Weights of a small audio captioner.
Training: 3500 steps, batches of 192.
Data: 78125 training examples, 8.6 epochs.
Rows from block 2 of the text decoder, named by matrix and row number. Rows with one number belong to one attention dimension. Each number is 128 + 32 x the weight over its row's rms, rounded and kept within 0 to 255. All counts start at 0. Numbers have three digits each. After the name is the row's rms in percent of the matrix's.
# q: attention query, key and value (stacked) (decoder.blocks.2.attn.qkv.weight, 384x128, the q third), inputs 0-127
# k: attention query, key and value (stacked) (decoder.blocks.2.attn.qkv.weight, 384x128, the k third), inputs 0-127
q.92 098:132121142174109155149079093144090097162116104136081156107117163115105219123112098176193124165101184119075077101176101111124105157096162109163113124126080113132128222106123111117141103100079147186155088147147090132171090078090125160134131158152130091127147128098157176118113122125139177173200139094081101112121123148120175103091141092139160106159110200119119076112128161135121146155073
k.92 105:078144116095146079098115180152191101147075125094170148118159057110061074176120126129117138097130126156144135109153082088156083099120152163118141144112113067140111200110135116124143196097054153150079164119125157124106059152129170136133131129173140112146147140125140170102108143114183163103138176118136098127176139115177087182157099172186184095087109107145111142099140140141112124120193
q.93 101:111112183138105105107125111146130107093038120098154094098156124096154143134159133138167139108166072055113161118131154118169187101118118068124117097181091208106110155092121159193130084121110118107107120158156160135125196092121133201086176144164106139114134104117095108128114166168165119130138053118166144095154112188172155057107113105132122147109132134068126118159085145122178150158123
k.93 102:152151086185095148106135146150175176140139117055073186171203099054161122107151073113158136141116158134124163125134139131070126125131201138132179136144143115132124121133099058114099184092159098097157116117150147128160121157104113127121143136126097164101081132153136178083148148153127070095159114077147145107069141064155158174152174138166103154123077145148104113182153112189104108130111
q.94 106:153122158059196147144109098143138156151123121126085125180148111166152084185110090141101096180117149098091099143140132184103112136155174132135085073167165136097107087156127130091084156119138154052160128127134135151065168132129153142123139129175144126110101085185163056096162185150140203091123094146152176130122110129123153108073118132115146181130146137124091048144054132133144125109093
k.94 102:123157158172129118147137121198103103155109156136096159097113167132154066115144125174121196102107161103096098135120138143143142100148172085097063113155124133158168115126132146073076085129167149147141135123190194088153127160098140126111128137106154080140101082087066106131100155138089174200129102104162094146116163114077107114147093157159070074098102122143084147074085125046109093148101
q.95 103:153186131116111115088118114089116110158133119158150092073102120144136139167136139074086147149163166148154126168187090118113109117100117120148140174110082140158118104083066139103146169108156084090141150149075073120120161097097118125094136153104128124108147164126194109038156132150106137106145171194171121163139124144113114115123149228160114102160216120160145168131079094142174181151091
k.95 103:096168097132131191123175144116120195110136072128103084118146134174147100139132208104088131127100115123118139098146114128130119159131129153106144125160121090090099119164134133133128099105191117087107202196181105154084154150098102158091153139115101151047117081124130108143104145154142098113111101103097126113076082177193143175130163129111150112138168120178148096087157070034161143176117
q.96 096:123148128141034126139166169146174165186111139126109093131072151127127128112126073110088145149181111102135114083155146109059111164169132104117103129139087135124163107112127145100142094141177160083097135176142159122089140129195071098153146076151089090143146114120083110153108145132129151119106151130144132128136128081128140150086064108090210092078200111176092151093093112107158138216124
k.96 087:142066088159152122087126097127128119126074197145086132137170168156121135114100079125159142113099087124116124140177080113090136155073118061147170105164121142065172116108109080151175133164126139107138200085147085165105138079123162104113137164135110229166176082124174158108135168131158158158119093126096131137185117128153065108126157166129146100173126168104144134134122147060164115136114
q.97 100:152120176079129142168135111127083109151154082161111076194105166113093134113105113141192140134101113129081100110110181123111166137146143139117101165122168107111060148200113172144119100098127115173143140115074133175185140157127169096142093135133102117056157133119112121107097115104170121142169204146116170091139171108129135104102144108126128169233153151091160056096078142133071123120141
k.97 103:100154108151094047155165114110129125103116152153148121112119204197082144069152125134193140133126182110172186173135096109125149080140102189066107117120152156145082121191132146103076120150188129157200105213146100105136084160119113124124109123120132092082076148106116129107129108132103120161132108089136134091111120158081164102109123099118146114146077132158110152109169147131131216135115
q.98 106:079121101137099077155120107122173180125087163075165114053139130135155130137156148170113067079143116148091141142165157108128184094142149172134104119118098102161114031128066121127142124097114099125127172106157084089136119106143096064111145109139081142164200145080139152133161116093067131175130147121143125041110139132123115143093089179099117105137093092084085143156162158146087125105171
k.98 101:144114070111155105091115174128141117158118185130119133187136115133187159143112142135156169081200143063094067113179100090089086105097121117133114141105078138142140178124104147136119113141142200135197109099075099166106117161168122130096168134147171155099112126131145145156107126092182073086103149080128134154189134080166175131093132143100105098142129114079078137085071108127070098128169
q.99 091:167159082138105115167147133154061156157081161134172147094146144057154112108146093082072115134115071159149156132133187144113167123131138171099184125108089078082134089170150113095083165136124097123152149164089091115198135094149193138143088107113180152099182186140108078129107131077142169078183131137105140138092123141132082136122155143114164174131120084181078128146115123182146137117145
k.99 096:104090143137153148107130164114200145114108118084124168141087130105128123149182153124120069109097092078093099107113151106139103131138115109114145152119153126107154157155185084124122067103134080063110098148108132137080125094097085143088156128157138141132045083089142141187108189098123177114077165043083108116068132132089111094100146098144073100102108130133098136149148202103110079183129
q.100 097:132176107157160150104116162119093110163169156166109072129162060137081164101151078114125106100128154089156140078127109117157122136163108150078136110112089189184143147111141158168073100148115105137094122164081172078112084134074149155085099125093185075137195130129114192092145056134109067146153121126129167081120087109114171132171164135129114154122121141129114114178152159082132109062113
k.100 108:097081123105081155134177114135137090169114053110100091163106136141085121108153093170089134111117152132100209144120130077125115085230147136091105117086159124179156145121126111078127105128155166129112105108138155155121129112093171082136096139082131142183112149126108189123162136146149120097150075092144109085126173099167163164209172133131155101126215162155133152163147149108112149152080
q.101 105:100125154078189116176145143103113088127042155171147142122143183089150126133154135119159075033118160169166106152130099160113144079180167099147104143182177101121157141107103105091154114160129155109127132094125099160157130132102144137172184168101096168098130128140094156151175228180100114137126105114103152130143175134170108142142107088145146161103110134153108158094106134151204114090169
k.101 110:103126171113159138133147122132151124107131123093172155140155130124139162131076112129047061130162059115074155128188118174128133093145179160133122127114136158132108071142156078148132157091164108117076137130099164109095145180105056135094164142124112203065115132140143120111096149087091104153112129159173127117142115110112147134190113121118091136077057080211116099094084150098069119096103
q.102 093:088184124163091187157066132136096073102134121112148122072169133166120077092125109082116134130056171172161092102125122178164149113132174138155117121133051120135156095134172095151118138117185078078121131071134154133117065118119147103151097124064152110100140114119099130126091133172137139105137117140130125161110096151105067139082149122109132124093163069070203089152111085077110083114143
k.102 103:102158091087121104141155194115121119120118157106118111135124106185123083147163156091094134186174140134142101072120155164117138150175098107074119129088165158155148127111099154120168114113094114133101134117190187151076172082148117100114202131100141121129127215175129102145124105105144136119151145153169112159146111167157134060145117067112141072152121150141136128180136175057166176180056